A small image classifier, trained from scratch: norm batchnorm.
Rows from block 7 of a small image classifier, named by matrix and row number. Rows with one number belong to one channel. Each number is 500 + 50 x the weight over its row's rms, rounded and kept within 0 to 999. All counts start at 0. Numbers have three digits each. After the name is the row's rms in percent of the matrix's.
After each channel's rows are labels from the 100 images, of 14976, where the channel reaches its highest value: "colour at peak" is the nearest of a few named colours to the mean colour under the peak. Only what is clearly more common there than usual is listed. The data: rendered dice on a table. In brackets: how many of the 100.
# convs0: first 3x3 conv (model.blocks.7.convs.0.weight, 96x96x3x3, each kernel summed), inputs 0-47
# convs1: second 3x3 conv (model.blocks.7.convs.1.weight, 96x96x3x3, transposed, each kernel summed), outputs 0-47

convs0.52 083:436396485487584455391570511504478514294612527518486421448438432459502551535459512480435509507476550452490389498426391438496512437485484406465471
convs1.52 074:433562499546506590504499486497526512528504482468508513535474522503476486441491509541490505522479506506488489533480330533501528497468499511421502
colour at peak: yellow (53)

convs0.61 155:552520419458505542603398434509540555510464510468465499548494521500536418478509457492513367443482500511515497441509502537500524534475468513515497
convs1.61 128:500451526514570489178537420522528520513516508499466497492575500507463475523516545489512500488508499512504447524475427504499499502528509435512608
colour at peak: black (45)

convs0.43 085:509478426496593503503490592570480511514495492504485495499328472503543467732503612478505466479493459474509497496495501503499508353491461492414487
convs1.43 087:372505503512547505270504516579482502438510487501533498492516500499493476516427492499476474354474497528495498537492413499520521500477451346448470
colour at peak: yellow (31); cyan (28)

convs0.88 113:506491507494488487566501462496435370480498510515542448528504385540494533509476576487495488521509510475443510533492474475495549437591508450329478
convs1.88 136:492499579534593499394501465566500581522518496538518492492476502499494509411494490498490497487515497505495479516494278491530732498456476489495496
colour at peak: yellow (47)

convs0.27 100:517439473506742465499507515558477581584530487678479420519469439500548473594483516496501470479510495500520477545433482501492540498600502506411497
convs1.27 104:490466513524541498296526462513484544462510493527515491493491499499499601375497390487493497502509498508493483500498292475518551486376468454483431
colour at peak: white (39); yellow (38)

convs0.85 120:447490483514517498490465473469444534416465505580516487502461473445488494519436472461340523481486506418520448459438334474500494496486511495427488
convs1.85 124:455501532571549551317495538511504571462506492492491499483603509519489463518489491502494493447489498505539482546483245495503506501477476468462495
colour at peak: cyan (33)

convs0.57 065:484510559468487514500484463425534494454454541511489511484590534510435505497523480495511503474457541451498498526519513485617490504411625546547507
convs1.57 088:497449443472521517483473504515462498478501500487450505497466470501489512505466163488404498480495494510502512496503447492504505503517489513504476
colour at peak: grey (40)

convs0.12 118:498475543530533461458503531484401512489453507592416376502538488490499500511475482568472480509490511493603476510478423485458479497398508504449499
convs1.12 071:493491553522522535382490530555516521497495499500338512459433496490487536545463452495488474461482493519491498533486353508524510493491482508497475
colour at peak: white (62)

convs0.48 100:452419532549456475469471466510436500544500517567543354406466533373505532482404507514469499612514498520606420496454384412461530545547495481472456
convs1.48 120:498498479455546503435501499486484692446503501615508499491490521500526578480475471537510499500514435513549488493490474503504506497383498546305436
colour at peak: pink (31)

convs0.3 094:493501513504491490551508476485514434531525496492582501501501500492498499498500531485509499500490618503501500494504501501504522501799500492543498
convs1.3 117:443533459514503576550501494582531518302450497503410503624514492501462500517482472500510500508465435539497481503500303492558546513421503501502560
colour at peak: black (33)

convs0.49 132:476432469490627476408596494544425468660525468462470481506472462436524534460451493599426493581493491494496498570481494493487537472556488498451465
convs1.49 170:481506555561583502376491480495521662684528497545558499495471502509476466420485512487486507485551499507494492523486483490552668495453491502486494
colour at peak: yellow (34); orange (33)

convs0.45 092:500566487495361505498498454474500370500507496491504498495563500496253479503512496497492479439506552504494509498525501476498467474519377479542499
convs1.45 080:472465437524617497567500553517498521532501501491452526523488505506557521587532471512531501569498503510489479551597478503499404518472506501495504
colour at peak: black (50)

convs0.66 143:501497497640521330494498509508434612520466539512511482497404491492528471563456573485418477501537501498489481558492436492473512482565485470413429
convs1.66 142:466507492593644512412522565558490509491508503507657496494499497499502531505504492505493499437503498507487493514478212463520571504446485483489497
colour at peak: yellow (56)

convs0.23 081:496467486492615434485390500551431509562463498502498451510451459544584489478474500489434493417503506482491397430480486496490505403514503453441487
convs1.23 091:549515528516473506682532475479528407477557499510510501503524576496539400509500626502493452485487499536502486494504463382516538484489400502499472
colour at peak: red (26)

convs0.5 108:518457472526521501497452489508482482481501488544504469489490462534482499518442408531438495496526494500521441473459438371485499458488483497434445
convs1.5 047:457502573553564449468484516466453564459505489499463487480485505484488462519459438488486486543489553490559493510459435503497488502484467477474502
colour at peak: white (51)

convs0.28 079:518477523505451500553501515491498490541789517511479499485489448501551566508486490491497513523532529584531494464491496493468554492525489497496501
convs1.28 095:551534350466523441480513428483509499376497493479494517509425580502504349495481546498471470509503498496458481499496581486501457498483486462494490
colour at peak: white (37)

convs0.44 038:499506479467330499498500513343519499494479502494427504498496531498464468480487491498498568478371500441514498438512497500458493518445491493505510
convs1.44 071:455503495529493530464489513466494493427484496502503480501752500494516505488501372495526494409504457482491488500470534461482506480491480486503503
colour at peak: cyan (33)

convs0.74 098:504445478491473519516522481475552525495407501585498505521513506586500478493542499547519492487491606487643468516556540593650495679491518518531523
convs1.74 093:496445449450509484496498490522480503496501501549443509489536563507495593492274497517498501496496502510618513506501358506503502523497533501500460
colour at peak: brown (58)

convs0.87 098:515525478443482525482634493433451457473502450481475568516569538520520557506531496538512493505495485480516527509556549519472396541486353508512529
convs1.87 094:481424490494505532584511506496486550636521491428499503511509460507530513494490492502540503525498567486456497498649446501501498492508528509505515
colour at peak: cyan (35)

convs0.29 064:504506485508531465496518501499478487557525494498564466505466441504338497508460591511481503463503500511497540585476465417436511445516328442372450
convs1.29 070:518485461520545486415489477516500504459597499512486426502488502507562470506503522494439501478495492514423495457446585503514507525443497440490608
colour at peak: yellow (38)

convs0.26 194:525532537480481527532262540455512628485512482423464542506522504530584449507521483457500529450486533488527533428513515502354463525419412547504510
convs1.26 078:540466548474673465340560513533493500515503489500480511507527500507499468515487519507547431499470521512500504516509586496537574501579502319513563
colour at peak: white (36); pink (35)

convs0.65 126:499411503526505437488518553527421475471501487536507460491480473492549506510328500527418504452507495505501420508415356491483514473527506476472412
convs1.65 100:478440507491519500222498488488464517485502493519494492486490501498438498490476474496495499508504499582487497509472438467504502497404495473495497
colour at peak: yellow (40)

convs0.46 050:507494438478497489513493494462490505398547513447499490501674487536393493496509501490514498480351549491485536495510518516519496506424503520592511
convs1.46 063:505512488498501539512520339506477497463504502501436525549491574506506499510494515514513500540501519503513506510468399491503466461514485495465494
colour at peak: grey (58); cyan (39)

convs0.93 110:413481445500510485514515523496350484388397518501506488467491463448457492496469529479434510508483502475508497480444459476519540503556591438441359
convs1.93 119:488503543527530505180502494516496496494508498502517495497494506500446502511498536509496502468523451504553494510474390499535528502469484495492504
colour at peak: yellow (43); orange (33)

convs0.76 105:500483521508496480494545517497487506726549473522514483486490452478626582504493498419511537508504500515531732478503492490469497477519458505674475
convs1.76 132:494491451458523533504519494473456483321493503362522521496543515498502480476383490483521511525523427515494496506523506496491492473480711494497519
colour at peak: cyan (38)

convs0.42 073:487494499558487455487490599457501366502433468487498488481496495516494502575490606490501592533470500485482490511467490493466473490480548488487482
convs1.42 086:440528491520515512471495537514505526454503489506446519490533503486501453544506475523506526477422494617489505520498430384526523461487452419493494
colour at peak: cyan (25)

convs0.8 122:505500509537509470531489498525552484501508508499718481504474479396501506507493572460490558513507502505494483480483479484482551439595490480478482
convs1.8 102:465533320527481551497498544525528499405502490501507523617488506502450504560492528508504497419493479538497484505436222456560526515389497510501534
colour at peak: brown (60)

convs0.39 068:524464495501509439617487511447485413504470495471465476482475473483505510627489531435500520503474498481498490309484498500335591487609517496498494
convs1.39 112:374504436466473508409499449602515500492505493499632505596434516522494493617482654509497485500520490517499497520478500498572508523457487425496501
colour at peak: brown (65)

convs0.21 083:501490503524502407499522478501498441559457532520713496494388450490529529497485628469433513503497498501497469496446466478485527486565500496490424
convs1.21 117:499452467524511569422499485535483551523632498520447445490479498499527514499493362484649488509498495530497457510498422493502555494485488376491501
colour at peak: yellow (29)

convs0.55 036:498501475303434527508510443406521477388471452427426521489579513494462438431499503526532473467477399471520476458497501506489489511491410501531495
convs1.55 052:467428497468546469485501500485483519504510510419521508537417505506493502555495500529502499529506493578546503471544508503500507501426508567538519
colour at peak: brown (77)

convs0.25 121:486462434509542472475524494537497479622510585548498498480486495490625526491488483521487497747462492409526395484498492408499484494514517442497497
convs1.25 105:495493541488553505432490491482551847454547498465506499491468494499417517478502545489512522494604499512487468586469518491522594501437482505490477
colour at peak: yellow (26)

convs0.77 109:503499547576496503503481577537500494509490509585590429500494503503510502528459496506469509498554500574479500524471478503505506502510502495501500
convs1.77 112:442497272416391501496471488543501501478507498516479499499484484500508619451494440555476483520485464559498493494496492485509497487442439498454464
colour at peak: white (50)

convs0.86 110:526501445418457508556459458489533510336501497447487523448551523522471505392509534538523406474496493304494496484521514525551619523461509529529505
convs1.86 100:496506435532480524473512500552494496522499524530472516504487500546446456539496494496496497258501393532514496537510400527495495501635490517457510
colour at peak: brown (55)

convs0.54 113:491492489496611475516537463472497507458484491471589484502483488429472417512497550413481488491525502427482503404502505479370507473650391437494502
convs1.54 095:502518503536498552501549504539506635566610494523553507504490505493528596498521447490503512340498474521499486513419402484571580505434491470406490
colour at peak: orange (36); yellow (29)

convs0.72 067:514504496502509540503459511539499529582565684496504505529557506531561698517504492582504495539502508541517514511503501502518544500515445501505502
convs1.72 110:467511464497399499451495485504508552473507486498455506491429488498508485504486476518469486514482496653494493528470507482498497489393483500479439
colour at peak: white (25)

convs0.17 103:454436473505416519518578502450522483495501516626505454491484498397528515472494526437521497561481485408597448454465464463594470568508536558654472
convs1.17 117:493481489503548549498469493477494516496519503665498507499493621501509707515446410533533499507506430515551480492522431520491497514457512499485507
colour at peak: grey (44)

convs0.0 103:486417501489516464417498489448471480511403473497551473499343476446501512496451562506461484410528418469486429472353335493477497409489501479488425
convs1.0 157:429513493489462535568510472487561501447498501497604521597527506492500480499501580509559502529499481513518490496522190504464533515615488529500506
colour at peak: black (38)

convs0.91 161:535431501541542466505496518526483499494502472683518479504484492510504501528424552499401515518497546508500488496410322498502549488509496490444455
convs1.91 130:438484496516513536331497572509506504462501496492501486489583503496491520542464455501493499493498496508498491520489139485509520506438474460498489
colour at peak: white (50)

convs0.4 159:472444398477496433545424479417561517542381512507543453467468475494489492457479524474490504496474482404472430383464467497455515483460506481480457
convs1.4 143:481537523550461512547502518513542495489495501502649497565493505501503496539512651504513503489544491493516477496515443499518527491625481509491523
colour at peak: brown (67)

convs0.10 075:443553488484442500500537512438504500466493458513502614453491516416506526503499491470493504500502396520652705477539611569491498608451482518507492
convs1.10 116:500476498436505515501522494521432532494523500546509482532501508552509501497434488629495496504497672505550511514510426520499493500518595570509421
colour at peak: pink (30)

convs0.38 145:506524486477481508513504497499517460499475481465490559493505613502565529505514499500539487509540471505534673510520530601493499648488480538663523
convs1.38 145:365469471431506522509511431493477615501511501647489504502496514495499531500474492553520503495408425514517495536503464487500495499433588486514458
colour at peak: grey (37)

convs0.31 081:550502496481505540562457380565543493430509395445497526507519507507479485414534606503506466364500536493495536448516522527531527518497408504523515
convs1.31 072:492496477602489500547512490458515460481497495527533548509479526500537476578480658497564556627485466484475386551462298497513441514459494509484501
colour at peak: black (38)

convs0.37 042:620492209464482516505495492519479385534486435292484500512501500508423469473497502522496498464480577521500460450495495492462507484492424495496491
convs1.37 076:497484457495522506526500424666472517507502499496477447525527539516558499590500615525494498489484621497492493505502540500494484499501503268499500
colour at peak: black (40)

convs0.15 069:420525467497497500488500452521498457447457481494429543587522580545432479462510295524504473453465602477496640429502539505529492506473503528510577
convs1.15 062:503408529529489483521500491544488477538522499505558479511475501494498460649509499550505504536499504502479507544536536512495416478416508493512507
colour at peak: blue (34)

convs0.53 081:503372504503496463504513512508467481515508506491503437470501470414523514518394579492483511518505442506470312501345414492496543488514500412484473
convs1.53 077:495494427464549513279500489479512508439504499503519497502483507501452502484489497498497499464542488578498473499431441496505540466460428487429501
colour at peak: yellow (40)

convs0.67 058:488484477475438498476500514455506503495484506517478536478614525503494454494530400507539479491481699472539369526649659515425469534480574534561535
convs1.67 072:514487458300506487564505566477469503504497500511532470469533502512522463591483471515482423518484487527500505543528228493489499497471533500496449
colour at peak: cyan (30)

convs0.62 100:529469507550619511478457539567452580483505457502505470501522444517499500668463597507427558495537502567506459504440349490467541486522494486450467
convs1.62 105:392534488541475578420495538516493509481501486494485527508552506495486426499449517572498505482485490535467502525488138479513512500453479446482501
colour at peak: grey (39)

convs0.2 060:487440503498500471434511509439493523566413483485582448481444475444550505526470580462442551511507476508485482616450433400470501443537507410420419
convs1.2 073:495526398592509499465522535506498511383530546521528525489450492500525528466492469476491494310508447532496461516496506497506548499477419362441579
colour at peak: yellow (53)

convs0.56 113:516466329491497475508513495542515470501505494505506472479474456459495505598477503479492524503506515410416480490471474475506556456498495472485475
convs1.56 110:319513495550511505504502489495520492464483499515690517535511516498496460520501820511503510506539495527504430514448497499517522514501470493448476
colour at peak: green (27)

convs0.1 078:515474506502507491511503506529499497727499508500558503491483502485632662504500538493501546621505500533497495360498501500502622497652496497501479
convs1.1 092:499497466476494638425504365495498526432540500517443492491496452499513510470448466494527498388503467773492486520472505434501529483389455475483505
colour at peak: yellow (34)

convs0.32 143:503499517474507504501515456443500454504508481551449497500485548502441443400499500489507499501490505516603501497499499512457495560522494499513499
convs1.32 087:462524331485509483434494487486516682500499497564490475490510428496480633519500454559478473501504513494583491465492484508497486474334512403493530
colour at peak: white (25)

convs0.33 048:637507466435453538709506345495522457436560488438457505505694508502490460493514487568526478461473610445504516498521503509495574510481448525610514
convs1.33 063:497455491475533459529500484488458505494501504447534503522486503442551500582582486500491496516532478523522446508502442496568509498504493335426517
colour at peak: black (50)